Rows from block 3, named by matrix and row number. Rows with one number belong to one attention dimension. Each number is 200 + 20 x the weight over its row's rms, rounded and kept within 0 to 999. All counts start at 0. After the name is the row's rms in percent of the matrix's.
# q: attention query, key and value (stacked) (model.blocks.3.attn.qkv.weight, 432x160, the q third), inputs 0-79
# k: attention query, key and value (stacked) (model.blocks.3.attn.qkv.weight, 432x160, the k third), inputs 0-79
q.5,108,168,206,196,181,215,200,167,185,236,190,239,200,198,209,220,228,178,179,162,216,198,202,177,174,210,148,205,228,155,168,157,195,171,182,181,231,202,186,191,201,217,232,201,214,232,183,168,168,190,214,190,181,177,215,216,228,170,198,206,200,206,189,194,223,169,194,188,209,188,226,176,193,208,209,160,176,195,197,242,218
k.5,097,214,206,230,176,174,224,161,195,241,223,222,181,185,222,213,191,160,179,193,205,188,179,236,174,169,223,190,200,188,225,201,195,203,218,214,194,212,194,169,200,205,235,216,185,200,177,194,174,185,197,209,186,202,210,196,223,185,200,194,205,189,202,192,224,232,200,164,165,206,176,204,181,191,178,211,226,225,157,214,165
q.6,113,199,163,182,204,186,183,199,192,211,184,208,186,220,176,195,197,180,163,195,225,191,221,184,190,187,163,230,204,189,202,195,236,173,218,233,210,214,192,208,200,224,214,169,208,211,215,198,177,178,179,186,201,232,230,219,192,167,163,198,190,210,184,189,150,163,207,213,183,191,192,178,201,182,179,173,208,181,224,202,177
k.6,103,162,204,184,159,172,213,214,218,239,187,206,166,198,218,201,170,214,173,236,206,222,207,238,203,207,225,177,159,206,200,201,200,206,211,199,163,180,205,213,207,200,197,206,182,234,208,179,213,196,188,186,195,236,157,228,220,236,203,174,203,181,194,187,191,188,208,211,209,198,202,191,186,176,228,257,198,205,185,187,187
q.7,104,173,202,185,219,212,150,201,227,172,188,214,177,189,212,229,182,195,197,251,164,215,216,203,184,182,205,175,187,234,207,221,194,180,207,179,211,221,221,182,210,214,234,175,171,196,203,205,213,207,207,191,194,249,224,195,195,211,205,218,178,237,195,207,240,196,174,224,209,201,185,216,216,187,165,193,203,178,188,197,191
k.7,111,211,209,161,199,179,233,188,219,214,229,173,222,183,170,239,215,212,217,189,180,184,185,192,221,196,218,201,197,236,176,209,196,194,192,176,204,237,211,220,210,194,196,182,200,213,202,186,212,182,168,200,199,156,167,209,201,186,211,204,163,227,197,212,246,207,184,193,201,216,201,203,205,172,205,216,236,208,194,211,228
q.8,105,185,197,230,193,159,193,191,208,206,224,188,186,220,207,176,225,190,181,226,208,232,207,189,214,215,223,216,200,222,215,203,214,230,172,215,195,239,185,222,183,223,177,208,174,170,175,214,177,220,169,214,183,204,202,236,190,209,210,197,190,199,201,197,150,194,181,203,219,172,202,180,221,207,207,212,188,183,204,218,232
k.8,108,197,182,205,191,200,188,213,190,199,189,223,193,214,242,220,180,220,193,227,206,241,188,206,186,216,223,199,204,161,232,192,187,200,229,184,196,199,194,171,197,204,179,198,220,206,210,201,201,188,177,214,205,228,185,183,213,236,201,170,214,207,239,190,196,191,188,152,169,200,169,206,150,189,172,185,227,205,176,212,167
q.9,095,209,159,178,202,251,198,185,187,180,218,186,205,200,188,177,221,196,216,207,156,206,191,231,189,188,213,214,211,169,218,222,188,202,247,183,202,208,218,219,249,169,194,185,225,183,218,249,210,181,233,221,233,209,196,202,199,185,224,152,201,247,250,179,217,178,198,203,236,214,181,231,180,207,211,176,217,201,198,217,204
k.9,105,197,159,230,224,196,206,208,206,199,207,206,200,186,229,224,208,169,194,187,184,208,229,205,194,193,183,236,226,165,203,198,224,214,222,179,242,197,237,218,186,159,215,246,199,199,216,207,237,206,187,189,191,198,197,182,214,210,182,229,196,207,177,241,221,227,209,185,212,218,171,141,180,190,209,180,216,174,189,237,216
q.10,110,215,167,201,177,202,200,218,187,152,216,197,227,217,199,188,190,214,215,207,202,199,220,169,191,198,176,184,238,196,225,175,195,173,183,219,146,234,177,187,199,195,177,200,210,211,206,233,196,225,214,208,216,188,189,193,211,191,190,213,183,185,178,201,185,184,208,224,214,157,232,209,244,195,205,208,169,221,205,191,219
k.10,101,209,195,198,217,212,195,187,188,200,167,182,188,172,204,205,191,195,196,217,191,191,199,236,209,201,214,205,156,188,212,201,184,208,161,191,241,211,195,218,218,203,212,180,157,191,167,183,204,201,194,168,209,187,239,202,185,190,199,224,199,211,167,200,197,239,207,178,205,186,198,193,231,188,186,211,195,190,215,228,183
q.11,108,202,204,208,195,173,170,182,183,215,215,191,215,196,215,203,168,192,211,197,226,230,199,173,200,246,223,203,176,214,213,216,201,197,214,202,216,149,171,192,231,190,194,195,228,181,196,178,173,218,183,189,212,207,188,184,194,248,171,158,158,190,209,188,163,219,207,205,209,197,204,196,241,200,216,197,202,207,192,182,210
k.11,106,210,195,208,217,184,196,203,221,185,185,196,231,191,198,207,178,222,178,184,222,201,204,210,193,174,216,189,213,215,196,179,194,226,157,206,209,187,227,221,198,233,273,188,209,195,188,164,203,189,210,214,170,195,225,190,155,180,199,177,165,188,228,158,175,168,220,182,203,177,203,179,234,162,197,205,231,201,200,188,222
q.12,100,181,220,230,191,220,188,195,202,205,199,224,171,197,256,205,173,183,171,200,221,219,201,237,221,220,239,197,213,214,207,168,192,208,200,173,208,180,209,204,197,186,193,189,220,225,186,193,181,215,191,190,168,193,215,188,212,199,220,189,228,173,192,184,182,214,193,206,171,205,220,193,195,207,213,184,189,224,188,221,181
k.12,099,216,223,180,159,189,202,228,194,224,204,241,201,204,200,189,170,198,223,185,196,232,198,202,196,224,198,228,203,184,203,212,179,223,194,225,187,207,190,196,224,184,158,212,177,178,200,188,212,194,178,209,159,204,234,183,211,177,207,175,192,201,192,187,187,206,210,214,182,222,213,170,198,204,227,190,191,179,229,187,208
q.13,104,185,203,218,193,183,219,198,235,227,213,170,185,179,227,215,234,180,184,196,192,172,207,190,201,208,205,182,190,211,186,160,169,213,165,189,232,225,186,168,168,221,211,178,210,181,214,204,185,209,172,239,228,222,214,192,182,190,172,216,209,211,176,166,199,212,184,187,210,219,186,171,203,194,209,199,192,193,204,208,202
k.13,104,171,190,217,223,195,173,233,177,211,215,197,218,188,175,206,190,165,186,225,186,235,192,207,193,199,194,210,173,208,176,194,206,229,209,204,191,197,198,196,197,189,185,198,229,220,183,200,176,198,234,196,164,182,200,213,208,200,212,196,219,168,185,178,212,193,223,211,146,197,201,197,197,214,181,186,194,179,204,181,191
q.14,101,179,180,187,228,220,252,220,209,196,258,219,178,197,148,178,209,190,192,197,199,215,218,196,232,191,173,216,222,186,186,221,201,203,210,191,202,174,197,180,206,168,197,183,187,221,205,189,206,189,177,190,200,202,213,170,201,175,225,204,239,216,229,194,221,192,177,211,210,238,195,182,215,186,220,171,195,193,181,238,217
k.14,101,221,214,226,232,211,188,168,200,182,223,176,237,188,213,212,142,196,192,173,202,200,169,201,210,213,207,219,224,206,214,192,213,183,225,171,229,168,160,198,222,203,187,209,175,173,224,213,152,214,197,205,214,221,189,201,214,232,236,239,205,202,192,207,214,222,197,197,206,193,183,194,162,180,218,201,200,198,165,196,182
q.15,097,182,204,227,183,212,227,205,240,185,192,204,200,230,190,176,244,201,222,209,211,212,192,186,202,233,196,229,190,216,208,203,226,196,224,210,220,202,184,207,222,203,217,194,197,219,186,207,192,198,190,221,225,199,166,168,202,209,181,209,220,225,223,211,186,246,162,220,213,216,181,229,228,208,217,186,196,209,225,184,193
k.15,100,185,183,210,190,197,216,186,170,227,202,186,208,209,197,211,172,193,228,195,190,210,203,218,190,163,211,203,190,229,179,176,185,213,256,197,224,200,186,197,198,211,220,226,194,227,191,186,173,206,238,200,181,214,199,185,210,137,154,155,250,151,189,191,204,188,182,218,195,165,217,198,189,213,177,188,164,218,215,226,182
q.16,108,191,209,217,199,205,211,179,192,197,217,244,174,217,190,229,217,192,208,210,212,218,212,187,201,174,184,205,195,200,198,241,210,197,189,149,216,199,201,203,181,202,182,220,189,194,199,194,213,198,191,187,228,213,233,189,216,201,159,206,212,203,233,153,187,181,199,222,228,173,191,193,187,193,217,203,221,202,205,218,182
k.16,099,221,198,212,211,183,192,189,194,207,200,182,203,240,244,200,215,202,213,210,193,197,227,188,194,172,220,242,223,208,198,187,184,215,194,202,191,193,202,201,263,189,202,228,198,184,157,243,168,204,216,189,181,209,203,177,163,219,177,225,171,202,183,221,198,206,204,158,177,195,233,207,179,207,219,205,189,211,177,183,186
q.17,111,215,205,200,224,217,201,199,172,218,201,209,198,175,208,217,187,195,231,227,180,157,217,189,140,127,200,194,202,187,190,200,191,165,187,180,189,203,224,208,157,231,186,193,196,200,218,207,193,207,223,198,193,192,234,199,201,184,234,199,203,223,177,208,182,197,190,218,197,185,191,215,238,185,180,165,194,202,197,171,177
k.17,109,187,199,232,190,208,209,206,200,188,204,235,169,177,189,172,155,192,189,230,143,182,194,168,192,206,173,184,221,189,190,189,194,187,208,188,174,181,181,224,193,217,180,167,200,208,177,199,235,203,169,188,193,164,166,232,169,215,166,199,165,200,172,224,206,201,183,218,201,168,215,211,218,225,227,189,166,236,204,188,208
q.18,101,172,197,217,199,200,204,173,194,203,187,184,201,179,195,232,226,154,222,202,209,202,181,189,187,190,184,217,216,221,177,203,201,170,187,211,203,231,203,195,211,201,193,204,223,201,236,207,203,216,183,158,192,230,200,215,220,212,182,212,188,185,189,185,181,187,196,184,238,198,196,182,175,208,213,181,200,190,197,179,204
k.18,102,230,192,177,202,211,219,186,235,185,191,218,191,231,193,228,214,197,173,192,188,204,219,199,199,205,223,183,199,229,208,198,214,206,179,209,166,179,260,239,174,215,203,216,216,210,192,173,203,198,198,216,228,209,204,202,182,227,171,243,212,190,187,182,207,202,173,191,217,224,186,209,188,188,186,172,170,226,214,205,248
q.19,098,206,215,225,196,169,203,204,203,213,216,197,223,207,180,206,236,186,199,213,230,206,205,220,169,159,185,200,187,217,217,215,215,208,188,198,188,204,204,194,203,193,186,200,167,199,197,192,186,239,216,230,160,219,228,175,204,196,208,205,212,211,180,194,183,250,189,230,211,184,182,224,188,224,167,220,212,205,209,215,188
k.19,095,210,220,186,205,213,207,182,181,210,194,131,188,243,218,217,164,210,230,217,181,159,193,208,182,184,195,162,180,221,194,195,223,217,217,209,217,229,222,238,195,199,172,187,179,228,201,214,198,231,213,177,177,176,208,221,179,184,177,175,194,190,193,205,193,195,186,214,203,205,225,217,218,206,186,191,189,199,227,183,196
q.20,094,159,192,228,189,206,197,178,198,248,205,211,183,200,209,212,165,225,184,183,210,228,222,196,229,208,192,176,223,226,219,189,216,204,143,190,233,182,228,188,226,210,219,207,201,217,226,170,205,260,177,204,226,239,231,194,198,201,209,186,174,177,214,205,220,199,222,187,208,200,184,165,225,220,167,164,185,207,212,249,192
k.20,095,166,203,238,198,178,208,182,182,216,200,177,206,205,195,233,184,176,210,194,226,204,204,206,225,190,229,181,167,167,187,188,199,207,177,208,204,158,172,221,219,171,200,207,201,207,195,172,189,165,203,212,184,223,193,177,241,182,207,209,192,211,231,174,211,225,211,205,188,191,183,214,152,208,236,171,203,222,220,206,195
q.21,093,207,217,186,197,212,180,199,191,224,209,212,208,188,153,194,216,223,209,207,198,203,193,214,223,216,192,246,218,154,216,227,170,167,234,215,207,187,225,180,194,218,175,208,191,189,162,184,204,193,173,190,171,248,217,219,204,161,208,226,242,221,210,181,188,209,214,206,198,227,195,183,235,183,164,196,162,204,204,233,191
k.21,096,203,150,193,192,201,191,180,193,228,205,207,209,232,247,188,216,223,177,193,216,217,214,192,185,216,232,180,188,218,199,206,195,213,175,177,210,223,215,170,240,214,181,200,172,203,209,197,191,198,181,196,216,180,137,186,220,187,234,217,213,216,172,204,216,209,236,224,190,207,195,174,215,172,200,210,188,174,188,219,184
q.22,103,204,207,196,214,209,189,178,194,208,207,235,204,202,165,179,155,198,192,172,210,180,201,160,190,170,196,199,199,200,228,197,215,215,218,171,166,214,229,194,208,169,219,199,205,179,227,231,212,221,202,210,205,214,221,202,205,192,166,142,203,201,205,217,198,171,183,171,174,211,212,197,206,201,187,184,193,185,188,195,229
k.22,102,184,229,190,217,202,211,183,212,210,157,185,228,204,215,222,226,191,229,193,192,213,196,197,191,215,219,205,180,196,189,207,168,182,186,213,221,197,201,220,181,170,191,205,202,183,200,201,182,203,198,222,210,202,200,182,201,177,192,222,137,184,224,184,221,227,196,214,206,193,180,177,175,169,182,220,193,204,175,196,200
q.23,105,182,224,170,195,199,212,237,179,197,195,199,232,202,183,245,179,189,215,189,201,203,183,194,171,210,224,195,209,224,205,186,225,185,201,223,189,217,200,194,171,165,189,176,166,208,209,189,199,258,210,216,194,183,205,212,183,219,219,192,187,177,231,175,220,168,169,204,176,215,164,222,204,216,193,243,200,201,236,173,209
k.23,100,203,208,200,223,189,201,189,196,175,224,192,208,171,209,183,247,220,202,190,184,183,220,197,202,209,204,202,222,194,217,214,200,198,171,200,214,211,172,148,191,204,215,207,190,213,234,202,230,188,207,170,183,181,165,226,203,152,183,174,220,209,248,221,186,206,181,169,218,201,209,180,231,231,229,205,181,195,195,194,208
q.24,084,188,210,208,182,190,211,189,207,208,191,177,224,190,186,166,187,185,207,200,187,211,156,175,198,162,190,234,227,191,213,221,152,167,224,223,179,187,192,196,179,158,183,228,180,235,205,185,198,222,194,196,226,208,185,210,193,209,185,197,204,228,181,204,203,166,220,209,196,178,168,215,176,219,166,174,223,190,214,192,193
k.24,101,198,211,186,169,210,171,151,209,176,173,191,227,156,187,207,221,177,249,210,187,176,217,191,188,206,184,183,246,193,192,204,233,242,186,224,223,223,181,218,182,188,212,221,179,180,200,201,202,200,189,202,197,173,219,206,171,200,191,221,144,188,191,212,205,215,194,198,236,181,242,225,201,190,226,202,199,201,203,195,215